From a checkpoint of a small image embedding model.
Training: muon at rate 0.0087, 11800 steps, batches of 512, held-out accuracy 100%.
Data: trained on gratings and oriented noise at many angles and scales, 395000 training examples.
Rows from block 12 of a small image embedding model, named by matrix and row number. Rows with one number belong to one channel. Each number is 500 + 25 x the weight over its row's rms, rounded and kept within 0 to 999. All counts start at 0. Numbers have three digits each.
After each channel's rows are labels from the 100 images, of 14848, where the channel reaches its highest value: "responds to" is what is common among them. Only what is clearly more common there than usual is listed. The data: gratings and oriented noise at many angles and scales. In brackets: how many of the 100, against the usual share in percent.
# convs0: first 3x3 conv (model.blocks.12.convs.0.weight, 96x96x3x3, each kernel summed), inputs 0-95
# convs1: second 3x3 conv (model.blocks.12.convs.1.weight, 96x96x3x3, transposed, each kernel summed), outputs 0-95

convs0.20:461521469484474506478498492470448507550488525416505518466489477508480474479532515463462452496511493493520483523492522494539501529497510477483542480507501480531506505494463536466481525482507520489467524479484516507490483507498505514433489516495546485489527501464495523468500488460499511472
convs1.20:484542528510524504517530492476477475502477489529507504517513424425468487540509530471481495464563470504522515475471494505466463533498492507518449503488470528492504505497480527509548506500488491541499465502489504449498501511538508528504517496508463529513538502526513515523508501503498492519
responds to: coarse (49 vs 19.9); square grating (36 vs 16.6); stripes at 15 degrees (35 vs 8.1)

convs0.17:503526541519472473490455524522474456482457498527539506490518497523477477503545511476504484502507507516472512533497469475485476511523475495536472483531491482476524504520480494413468494499455451526498505481537537520474502513460480538540492518468482528479516500506490512504483495477488479524
convs1.17:511519481559461480541518527510465479493498506476537517499501484464529471533468501527493507494556493490536519519444556503530483485487483518507487528471529515529494492507492463509507497525492482554469511507462532507492450503520469499485496490532497445504481489536467486502489489476525487471
responds to: very coarse (56 vs 20.4)

convs0.90:498490513526435496477518472522510495529480469486455520489459486470507463512521500533495490498506496491480547506554498498537481469478492503527524507475525506450503489538473508545505501509440514502506442536511498478486493503537502520493502496534465522524513505475568486500505515533512467511
convs1.90:520497462443552486447498467494486498435498522552470492485517506482523472485484467490555524511498504529484531504454470491439506519489499512453465490529514490451533531503466493492492515507507493531500504478514457478499506538534483508491494477485497476488499512514458517507497483511505494507
responds to: very coarse (61 vs 20.4); square grating (49 vs 16.6)

convs0.27:487494469492520502486508479486529487495513533489522497513513540442484503517471540491484452489505443518512504520474520538528484541488434500465504505537485482491526495507440485508465496507533532513502507519527546499496491453533494496453503491493506472494463499538470501511489484451465488496
convs1.27:494497509495479522469514484512507502507546468486518478529498464474463516535524515516512473481521514493474510529439499480525487480547508459522485509488478465500449457490523475505533492477469512516481502455513509495499464523465458510519485539514450514468511466543543485534482481487484476474
responds to: coarse (61 vs 19.9)

convs0.14:465522452488492526496474468553477454452535476489491506486527494460479518473467547491479506474520464517482497504459493496533530527464482498480528500495518517486519444493504487513487462481515471514491478480507556472493525476509501498475483544513473464511491533496511506467499492482552522493
convs1.14:514518481495474491460499486481495460478552511489495493494513507482511480505508510472503515528539552500508491484441467494499541483528493494525518536494527543504503510512509500444560470504489438506517477499494558480531498521487487511494518496504471531468463505448506496485509497463527454523
responds to: dashes (43 vs 16.9)

convs0.76:470515491504489482495547520502512542511467493467474495452513450439490520505494485522482532529462472478474506503484518451472516497465495495513517507533523448516557481495531456525477487487528473527511496545499479494523492487481509531464477528514495514467495493511473525507495491498538524542
convs1.76:502474447536506470514466474521475520505517524526521474486531485519474531540513482514513518509492526480501484494503499472541517520494472497471500537462481506434459522484510505450509483442512510503491472484541479514498536464509537492521448509497507466490495485484510478506514506498455504441
responds to: coloured (81 vs 49.8); very coarse (72 vs 20.4); sine grating (48 vs 16.6)

convs0.91:527455532498482482541524480473542480512501463456473501489527482482467487465524493481492471516494499508465538507475482479466511467518502494535521462466476452479492517533509517449505447483491442469505509491496509480482483503492492496476496502485526513461511501485451499445487471475466492506
convs1.91:491512502503480515526499542482481479524507523500499512508543474499506514484456504527522457500533493495512548536488527498524522490544525477505496488515477475569517505560480513501503522510495452512485456497462499506460533473508455518502489482553498490535547459487517518462477477485504506477
responds to: dashes (43 vs 16.9)

convs0.7:498485523473516525514500460477512508504487497483561508449492499526493554543489486525464531488447480499478470505516468510478485451521511519502485544512495466511481507487502521525480471491517541527520530480545515511482461489493473514528493499488515478544480521488501499517506486442456452521
convs1.7:497514464524520524485509478530498481498497526474533462480497527513516540551506521475520529506491527509487458471536519482448468487499483494503517527514498462473484526479516523548497521484501530518456477487476457522498516534518478514458500514493522473514423510514480527528507511470499511455
responds to: medium (85 vs 20); coloured (77 vs 49.8); square grating (44 vs 16.6); kind: sine grating (39 vs 16.6)

convs0.1:519492479506512498535515528541520473559495462483507545482501523497490508524520463518506463491476464488455467483470508510486481479529487566436484505490524487482507566517514468498499508522483451460482464526506491483470473471514464479509486528506475507496502503478491497493507506528525525479
convs1.1:550477468516521512530465516492481545505513513496494462492528526532492514454468502498503523523489532492538472528501512460499509520521502550492544495477453502474492492484514523465482500527492456482514522499503533508460478516482485490510521479505547468536509495472506495468484470532425520480
responds to: dashes (85 vs 16.9); very coarse (43 vs 20.4)

convs0.62:538492503487485472478488462452493471548474492475487461496514554503467494497516487498547504478495501500467509483519533556506532525511481542493482536523528531506537473521509483484486464482457496491474557471502522516479529512480471494489487513504554466467510493520452485473483498496506495486
convs1.62:569526496461507483515477491508498506534496503475505504533510468458499488520509480512450491500515465502505521496470419475469505528504527526480472527457487521525486499522483530525458465521506517509499454515471534458492465471491475537506517492507480540495511492518517517488505493516505551472
responds to: coarse (55 vs 19.9)

convs0.50:480485526501523489498579496497511547503495502513477519441495479512528510460537525483504488490510492506515491457511500505506443523531522470480470447485490521487494508486486511431495481486532463485504544502529463486513476487502533496538492482484485494500443493499459500508487511467490517536
convs1.50:479478464516461502494515502481500526461497533489492486476483521506442479502480497505511490493535499504488485464572488480555459519474503450492510458517496556486543502511491501527539500513482497499506488494480415510504524462512503536478498542485491474522493502512517529499490523483528498519
responds to: filtered noise (57 vs 17)

convs0.54:438510425490500550546507498485448505480523503500509515503515498515488508487486512501553490506524486494521472502459529475489509483497499481497513475483519464499515533491489483446525504502470485458437508492499482508480507502498477508516516520443477472537456494507485498458481476491506553492
convs1.54:475476534502520510502492505497469509541517519505466490483514484518443479467501474518471523496526476520519498494472490489525529499495497468503501529492426492543481452501503493469542478477507502467498484506495536498520460516480450527457543513514480509487480526523552502429485510479506485511
responds to: very fine (51 vs 19.6); dashes (46 vs 16.9); filtered noise (42 vs 17)

convs0.75:508475483494505484466485569443512477490478476478504487462462473538511545466520495482508533502529516509489526475537493490442492458504531506497471514479485507523483501483493489489539499474504519498525507463474502488543484567473527500483502468494515476483535486526507523530504492511460480465
convs1.75:472490513507484499502526525527503491485494512522518484481522488495545538492446509516435530500511496497514517481549519472496550524489514511501477541531513522517510496533480504508495536495523516533482476520511454488507484544495524453532477499476470494499573516556468518528485529510495529524
responds to: coloured (85 vs 49.8); very coarse (42 vs 20.4); sine grating (40 vs 16.6)

convs0.49:497540477506492476428462532462496526527530497447507505481511475494484478465488496452503500501506508479500479475528524530510487505531499499484536513509481521481503492508470523511501471502506532461456548465513535531515501534476493471493476453494494504512498496533513445490480467436516492489
convs1.49:449484514473515478506521501526545536541521463539494498530503455513469516518507491487482514492507483485473536519536507478416456508529528521508485515496493549494526510511503496520492518491475441504542475454503513453537509521513514497467487491498464500482504496540491493501521521485521503485
responds to: medium (64 vs 20); square grating (39 vs 16.6)

convs0.81:485500502496496493500500470489459501553509456510499464476502490500539481468450537458523497478492486498542502497543523511484482485487476491480529485505520487545477475481483499475515479535466529523558502505469555550541476506492481487465452478517488478488453489495476467483518524489495514489
convs1.81:492494433498530496518508504517546505493533487515509494483507517503494490514535486511466505500466560527528486527553492477462512472501481450518497501505483523564492493543468512517514509483483528523542482521488509442549486522533487475507490501455481482512529525539509481512486532503515483495
responds to: filtered noise (37 vs 17)

convs0.93:486463484498499479534515489479462518499502460464456519504475445516492484480467500562516466494494508531489547483497513468515475455469527478515498470481487478498464514491481478477478477506482486515484491492461529515508500498492514503516518495507479442553511466460484481499517562510476475537
convs1.93:481485493507453497516512567507492468440501520526509529547466490487503487521525489560520511527498474480496556518497519492485508513474537470522464481532515454488514515523494472538526510470485487560482515514508513519487523494487523525486496503471527474495525484472479483511485538533462513496
responds to: filtered noise (36 vs 17)

convs0.58:488467466487457503491504519429501529523508500485505504533506474534474504537508525504486513450494467480508472473528504484469502485536500482478524515486517489551461479491439477489500474489470490561486489465487492494512512495491514474501477517502500457500541483516501481468504514578501492530
convs1.58:493532534496514473481500515509486484482486456534483513504483447514522463530492495515543494532472533497490481478553435526489501512501502533497508529491539486537520491463496513509478463528532506557503513502514487475505488534517509456530495539483502511504485509521477513448537486551506496465
responds to: very coarse (93 vs 20.4); dashes (51 vs 16.9); stripes at 120 degrees (29 vs 8)

convs0.56:515508493499513454471517453494499485497512477507494536501521496493477490475503495504502511454485513500464456484485457462513476470481479490471497559467497451491494510508509482519502461480487553423501488509471542444484506498518490501470502513462497476508530503434484515501513526481531489496
convs1.56:486513510428472525483500472490480500481543476473513482499511513533512520522504515504471537484506458493494492520472510479441505511492475513520496500450477488533489506520497490523472485500476499498515519522469582493437531517498504537512507475479491502504533536464531489518473539488464516473
responds to: medium (74 vs 20); stripes at 15 degrees (33 vs 8.1)

convs0.21:473535481531499536485474493494493511501496495437463528519496528533436494477491491517487530509531496489498441491485534509550483468521508515516509515514464502512515514495488478521471531488515477439483507502425530500457517492513498462528471491473472523477500490517465539499476497506506495515
convs1.21:455513545475521506515459488502484572489531531509492502508498501524530506496492491485475507479486496509498505521552483487505458515562470515513496476498485544470509500532478501529459504507539517449484525444499513463489496451516536482482490517492517484505490530528513499487481501517438481482
responds to: medium (83 vs 20); stripes at 0 degrees (46 vs 8.5); dashes (46 vs 16.9)

convs0.29:500520445458476495490515510481520528518538522452541481496536464503504475482489492457464513513486511471511530459469481516491472537522472485470523530493482486515539471488435504546510482487514522511448501484487481489441500516496480502525502496501486500504525515535538493488498469511542479478
convs1.29:506524520537473498484482485541471478494533444503518491506537474530507513505498463501498564512430487478509533525538530460455445488509494515445497528507518510513494513491512489474489498497474464495520506491524484522475485559509484508491490482498525544477490526535529521479525507514505492486
responds to: coloured (82 vs 49.8); medium (60 vs 20); stripes at 90 degrees (35 vs 8.4)

convs0.51:481530463467500501552512520493480534531478472443514502466499522480505477531506516474479488527505486519499505485502521510463452529476495488479477477503503488504493477474502523518504509490484517538469457459464494522475482504517498504535476494501532513470550505502478504521546442450462525454
convs1.51:536466521533474532500527464463467488482526502469511476507471482486547523528480487486492495476507491476489503476494521489495504487511527461535472520508475511499490524496520502518489514518469520532428554481529522471469510528515497525496495501480433476529553506531512527495533496490483450511
responds to: very coarse (66 vs 20.4)

convs0.46:520508474518461468490526528511467540504511455504530504502485505483424459497503488520544513486551464471517494493469468479498487527482478501526480486482496451554498488476476477495507498475501500518459469497491507459518483509473511553504491487473495494519459468530460482524480486534480491511
convs1.46:536491505513557525541506518472476543485480527440474510519496500522482453465491534529465480521522530454477533529463542510524505500493513484495482494493496464519479514477489467506467486486502531545500529468521527508483504506535535478514457513520486496503482506498543503468515498535459496513
responds to: very coarse (60 vs 20.4); sine grating (52 vs 16.6); stripes at 105 degrees (31 vs 8.2)

convs0.16:445509472483494457511457523523483501479488506561496510521453495483522497471508502524487488504505516495529531527479505469473464513488499526458471474502514505503503508525486466437498504499501427478535469517506480516459504468483494478538503540500483529517491488520465526465501480513469536526
convs1.16:484527515519449490462511510486514468492551492442519492531503500525542517522481494503479482524503453473491507501529525476556487504527464512520506480472525520454505478512463474535499515497508511488490569501523523517478471472511489478466484510501503462475481488546516504465498528516473458502
responds to: coloured (77 vs 49.8); very coarse (50 vs 20.4); dashes (40 vs 16.9)

convs0.43:479526506493505504505513451464503487490456473442525481468480522499528502474490454504490505513528465511506471485542526534507479513504470459471519504513412492523485493477456527511471492517534482443494518476501492473495503493485494474519481475500494533513482483497492476504494490469530526444
convs1.43:483473535474501484548490472509487490512469505533519481513525513484507522501505467490463558492494503455503526530559482516511438511532480458534482463478503507540501513489527510523518504495475506488498482465472455483474472479537487529494486479496542456492495501484541471532502490503457483513
responds to: coarse (66 vs 19.9); square grating (41 vs 16.6)

convs0.15:477495496486507464489478509482490510456477494496490503503486492457498468499480452496491500533470449480504470550485515474500540491473490491528489511507484463515491522489435470447495516484469471514473531512508475482507487500473477483487491551478473485507561515522458482467483542487446511509
convs1.15:505502490504477490509501545469509516453497494510505515510477551520579483532515457477476499511498556460526495502495502512515495494482495495506472511517489457504494529468481496518510537531504497489442489520447519492478490467496472497572476509546501528521534510510526503473488529515504463503
responds to: square grating (36 vs 16.6)

convs0.44:481513498517596508531499440491505517479525517500480543452500493482534497485503507492494486502485514516517487497494526480533457516507523546494527466522505500483513514487483537422474499513506486498503510477487475454484472490509510455496488528503504527555480499483485473466474489511527521485
convs1.44:476504463517521478572539489487503490461525515495517460489532519468518497459493493501507522526519503462513469514482502463490477479500516518456468506518495468509510496496485514492532485497510497556496471487458489506493552514554522505492487458493523485433473506486499490449458495498462507508
responds to: coloured (75 vs 49.8); fine (41 vs 20.1); dashes (40 vs 16.9)

convs0.72:506488495487481520487516491484486506496452490459526504479531478458483480498519465509521522485466493476480504481506503519493487502526536470530504485462483467474504484529493468492475483490501476514456512532504516464513478437503497493540534505489492523520601548456490517487513465496467516509
convs1.72:461514507531530515534474525496468514475457501498515503494521531512482485490497461459480518513479512526479506516450508474533480519479481458509493447523530483513503505550481512473494475495517509503448461474460492535456482449530511527496518499514504484563542511509512474476504475502474508508
responds to: very coarse (45 vs 20.4)

convs0.57:474528506469490500486572418499538499533528528528519513474496500471507488440522504499507472516469464515513469498493509496518471476515500516533476484478493492522480489504446497486504475490539501508436489514513522489530506452514499479495477482491488497501511491471502476533495483432490487494
convs1.57:442469515501497531522522528526498533521513510482491480496514556487471497472546513481510527531489522520513497463497451531536453551502501443505519471529506496538520524497504516509534495520484486499466498483507526460459479501498518543513495497497523514500524505509520476553470483482547510517
responds to: very fine (66 vs 19.6)

convs0.30:487457493492508481507494422492495442515512492531486551496479499480485523485485501529512459525432470502499502556509480521503472487470487503504506554524525510479497502496479519520520524504488487538530520491539524514491490477487508569476499489526513495510467501456508496479495502449495494521
convs1.30:540477519519524514507465497477488455526516495492512436542470511474488526523510538543504508515582512490516485519467528481470491544477498504497486490509451504481509515508477522536490517475490489557513510484457507473506519502527542531538520497485494473500507518493483487518477537493466471494
responds to: filtered noise (45 vs 17)

convs0.32:452513485559483480516514481539520480464497474447504513489506502516505484486489479482478516503548487476476487505515527487498533500468487490520504458513498471524517449523478485432480531488480496474487488461487502533460513472496471498478487486528496491541506438476492505516487482567502495475
convs1.32:491498498475475510547495499508493527496490515514495445508494482489565484475513500485489496530529488462542494536509477503500543501511504519482495485472477483529477514513498469490517497572507524482480527527484545488509494431531536513494503520496500474461448487478482467503490522556520483540
responds to: very coarse (49 vs 20.4); dashes (44 vs 16.9); square grating (37 vs 16.6)

convs0.48:480489504531452500542518481557456582476501504473491534472511497514464495511490520456515519530510542529493535506478488509507500508490496533517486489494511473488474508480542502510468492484486452484551485468479507475449536492518514507481505513523478520535451502507483509516501459510491484485
convs1.48:513532482536493533495471463465463499523484442509507490498460475492507536479486519480510501479475516447510520511511520435487539514535473514497499530502468500499484513500524504474515495484504503499520490491468517507504487492498528528465512436488551475465435495507447496531517533505478501489
responds to: coloured (76 vs 49.8); dashes (52 vs 16.9)

convs0.68:526512482475501492486469472537504434507513479462431484483487477476482475520490502497481473458477493537488456449494465465532525480481465496533510480497465440501509509468479470503504483480517556465480485515470537472493503512489481475494481493485488513464503507465474516482496507523510499501
convs1.68:520509473470507528522491533460506475480514522462507496481475518482500542515535515497503492544483508453481488531445500491467528465536497496503502463481500489511491530466524513525479508504532504503496502496477574458489496496519480550487497494492493470532586503503540501482494529496519505519
responds to: fine (61 vs 20.1); dashes (38 vs 16.9)

convs0.31:501520496480469474526487508445490480513478527547439495475506495528495482472518507525527530512467524495468549525550478497497528517496486501482480493495531552489504530490545545493504495519477528502468483500504542490484507484529472517487521473514471520463490487464493495476459516444531485528
convs1.31:507517513499452500545485513524474509497517467469460522503501459442489501472461512549508536488508530511509531494480509499438486493498510523510470490489473567497512462524516508542476495496460480537473513473529488479473509531504506536541465505472455522487498492492473495489471524490489509499
responds to: very coarse (58 vs 20.4)

convs0.34:485517430484542511484546472507526511482495553482479492487445516462497478517517475510504474516479515511476493531487488506492508493456528489471483481500533509494528502541500456472499506492494491516437467523498504499468532492515466538534469505532498502504479526540520496500506507533436480493
convs1.34:509488499512443467472507488506518514471510495469481500521499518501499454540476516495484497508467467467523501491531483487578500511517499474526485460469479497463467528475481530525469494493480497504484536457510537485436480481459505574495510485505482518508487525502482506483487472513493509533
responds to: very coarse (71 vs 20.4); square grating (58 vs 16.6)

convs0.78:456495506524477519518498504513546518522482482450520515497483519471510471541502491473499532483473505507515512537488487477478497513494482550469490561514504493535523526525491489502524525507517490562468461505468524515560503533474487545473502479502532505498523496523477519493461517512563482487
convs1.78:509553492508523539494502477515540479510508444522531513527496499518509490532504514511487500497524509482483514555498520485500528478509484502451523499497511496555506475490532523424503514510511483552528523501479547465517482531509510537515496515526487500486521525510509530497500506558442538498
responds to: coarse (51 vs 19.9); dashes (40 vs 16.9)

convs0.10:476503475526477515505541421512502508504487489481492496490496479499537474481486497526465532518491471497501487521507506475453487499526488471481514519490461452522497480511417505501472525494518528474466489497456451516484491503458509487506499485486533508511495476488512491506496506417514495459
convs1.10:468510538460496550502505548492506497481503510493526474510498489528498531506478523514464540499516487490506529532545458494496478531532470502504487473522487471541515467492514506499522474457471481533498463511535465423457480524510530534519493505540515498492544472512538500526489493507502509505
responds to: dashes (62 vs 16.9); medium (42 vs 20); coarse (40 vs 19.9)

convs0.61:503455524485519514525465531510500496442500479527502484470471477488470542483523504488507467493506542511488479529473494508474450485505478515499463529528514558508440513493510531542497539491531473498524509486501496499462506500492520472493490541504453505509451501503486525466492492545464473517
convs1.61:530493478527527538499454506480508504502484517469511491506528488498442532501460511489496506537503468475485465495551500475523477510489482504499500519446486505477500499456501513554449520478520520485511515494509466543497475504489535480482491498440534487521455507495457534478519487499451469497
responds to: very coarse (80 vs 20.4); stripes at 120 degrees (34 vs 8); stripes at 135 degrees (26 vs 8.5)

convs0.4:538459513477500522537483489502476526453515469494545527476502509463480522495516493472493480484511502503539486505486491480485450497525468501426476539525534541502462469512475509524518512485498514470476505468529491532456519527507500490495519532487490492507440510522509483475473521502486467457
convs1.4:536489501500465494496481492481510494476512492512511450499514491490475518516469514494509544491512521526477486513510497479503443501519518517489501539471477504490511516487500532490472504517485525444509553533521468509517442549506501474517494482474530526483449530511524523532539481541420498505
responds to: coarse (69 vs 19.9); dashes (57 vs 16.9)

convs0.35:517502487470511478446526530502487498541487519510495527486481476495506494516506498504524474516479438521469491526551499507519452531525494482529482497522500456494477506473522490477462497503496517528439527460494531456482573454504514475534510516510482496496513486538527520517495484468510483522
convs1.35:477494529491550480483512495496449467540497538524512522480521520497474517488533475491474507505501489491493476531511490484513501471517517493486465458449496501507498486457575473476491538483512484498431514504469479526471466484483519515473479493526501491508509468543480490488507494454536513455
responds to: very coarse (81 vs 20.4)

convs0.42:556487519519529509490564479538515508491504478526500507452476484497544492528508522520509472522498473509468485471452525501481489496514487478506534508495496509499454487482512495464490449529540484526463488510497464476456495480506501511471479542444520486540464470485516487490466532512481474491
convs1.42:515450499487432515509526460471470526446488519505505474477544488515491469514486486469485494501524521510520464509509525482551499478486460507467512509478513482466499518497524492531487491489534505515482521507509492492461468505494495529566479531505471477484476451476490508486550506467497509545
responds to: coloured (85 vs 49.8); medium (47 vs 20); dashes (38 vs 16.9); angle: stripes at 90 degrees (26 vs 8.4)

convs0.80:507498514498507460472531510495481455494477477511526494501486494510478554468481500472500524504502457515498486485495492555541510485515478503541495497541536580479512517508478494469520492508451461497488535477527485495486476478514549472483486546463510516517457457499513502514496485483454508483
convs1.80:552497455493424499517520536524468486471545468497501480490498515473541522502506491496509493481511475491514516424539504495486492525515489500494507498498516541503471477483479509542485512455454480459481484519431496519499510520519512500492476471505529516474503522493493479531533492481478484490
responds to: coarse (62 vs 19.9); dashes (52 vs 16.9)

convs0.12:488533508480507544531467490489440496519476533542505491521476500476492484492436479497430565495513490482474493470513502500477518500463458516505478503489485519481470514506501463475517493473485497494482475522504482523534490478506478465493479552466470509497512463481467521466499480512465471502
convs1.12:519508466532530505484492513513456490513531506483468529499455483495522476505503487501545474450497513490531514528520508491512509543459524516525557526534489489524504536499521518542530504487500488469513515516520516508551503508523493444493504495513564529499531489503526508519471454467526537480
responds to: coarse (46 vs 19.9); stripes at 60 degrees (35 vs 8.3)

convs0.11:500503505489471494525516469527515512532472504528503514465480463524523501453513527543489546499487541477513514548525539480503462540499483512496538477529494510505520481512442552504503520480499534512466472504483500527510476449472505514524484471486487488492445501490491508498534476470517445485
convs1.11:535497502505490498517479467520480474464485471478471472499509551465497479463530497513459504538490485565467517491527465512507455457514531467494516462509502484479526506511468532488549499511473510534514501510499479506540515535517515563500488482504496504490500483525533523514505483452534530487
responds to: coarse (63 vs 19.9); square grating (41 vs 16.6)

convs0.37:535495490541511489501530529520534476505482491518513524532517522498523537512472552477507508473524498491495545508501503534532496500515507499519516536505517505525523510502515490576545539480545541499512480542463537540534485484482482490489533522548507504463458470493490535507528518511496514491
convs1.37:545485483487503499525497490493482480531501489499550515528479522512531541517525522529482493495522518492486503520504516472542530533486494487497482526497507488497479487499498512433488509493520518521520532494471543442558478460525523561521499487459468500511554492539500526505503529495517544476
responds to: filtered noise (47 vs 17); dashes (43 vs 16.9)

convs0.5:489496450517523501560485471475511483478496485445509524513513511537499453478499506476566488473495500468483513469451477505476514480469494474514483505464474458503501498484522488504508489493513531486508498467527531488506462520511543480428499496470490512520514506476495504516491451453520527505
convs1.5:515473533528523511568508506517500546506503507477520503487487505455495517482494479506480535507534507485480497503458510457511522486527540463485443534498488513539470485501545517509520496484505480550514492477462557464498477518481517500482517497483479479492503499529465471474510504473484432495
responds to: dashes (74 vs 16.9)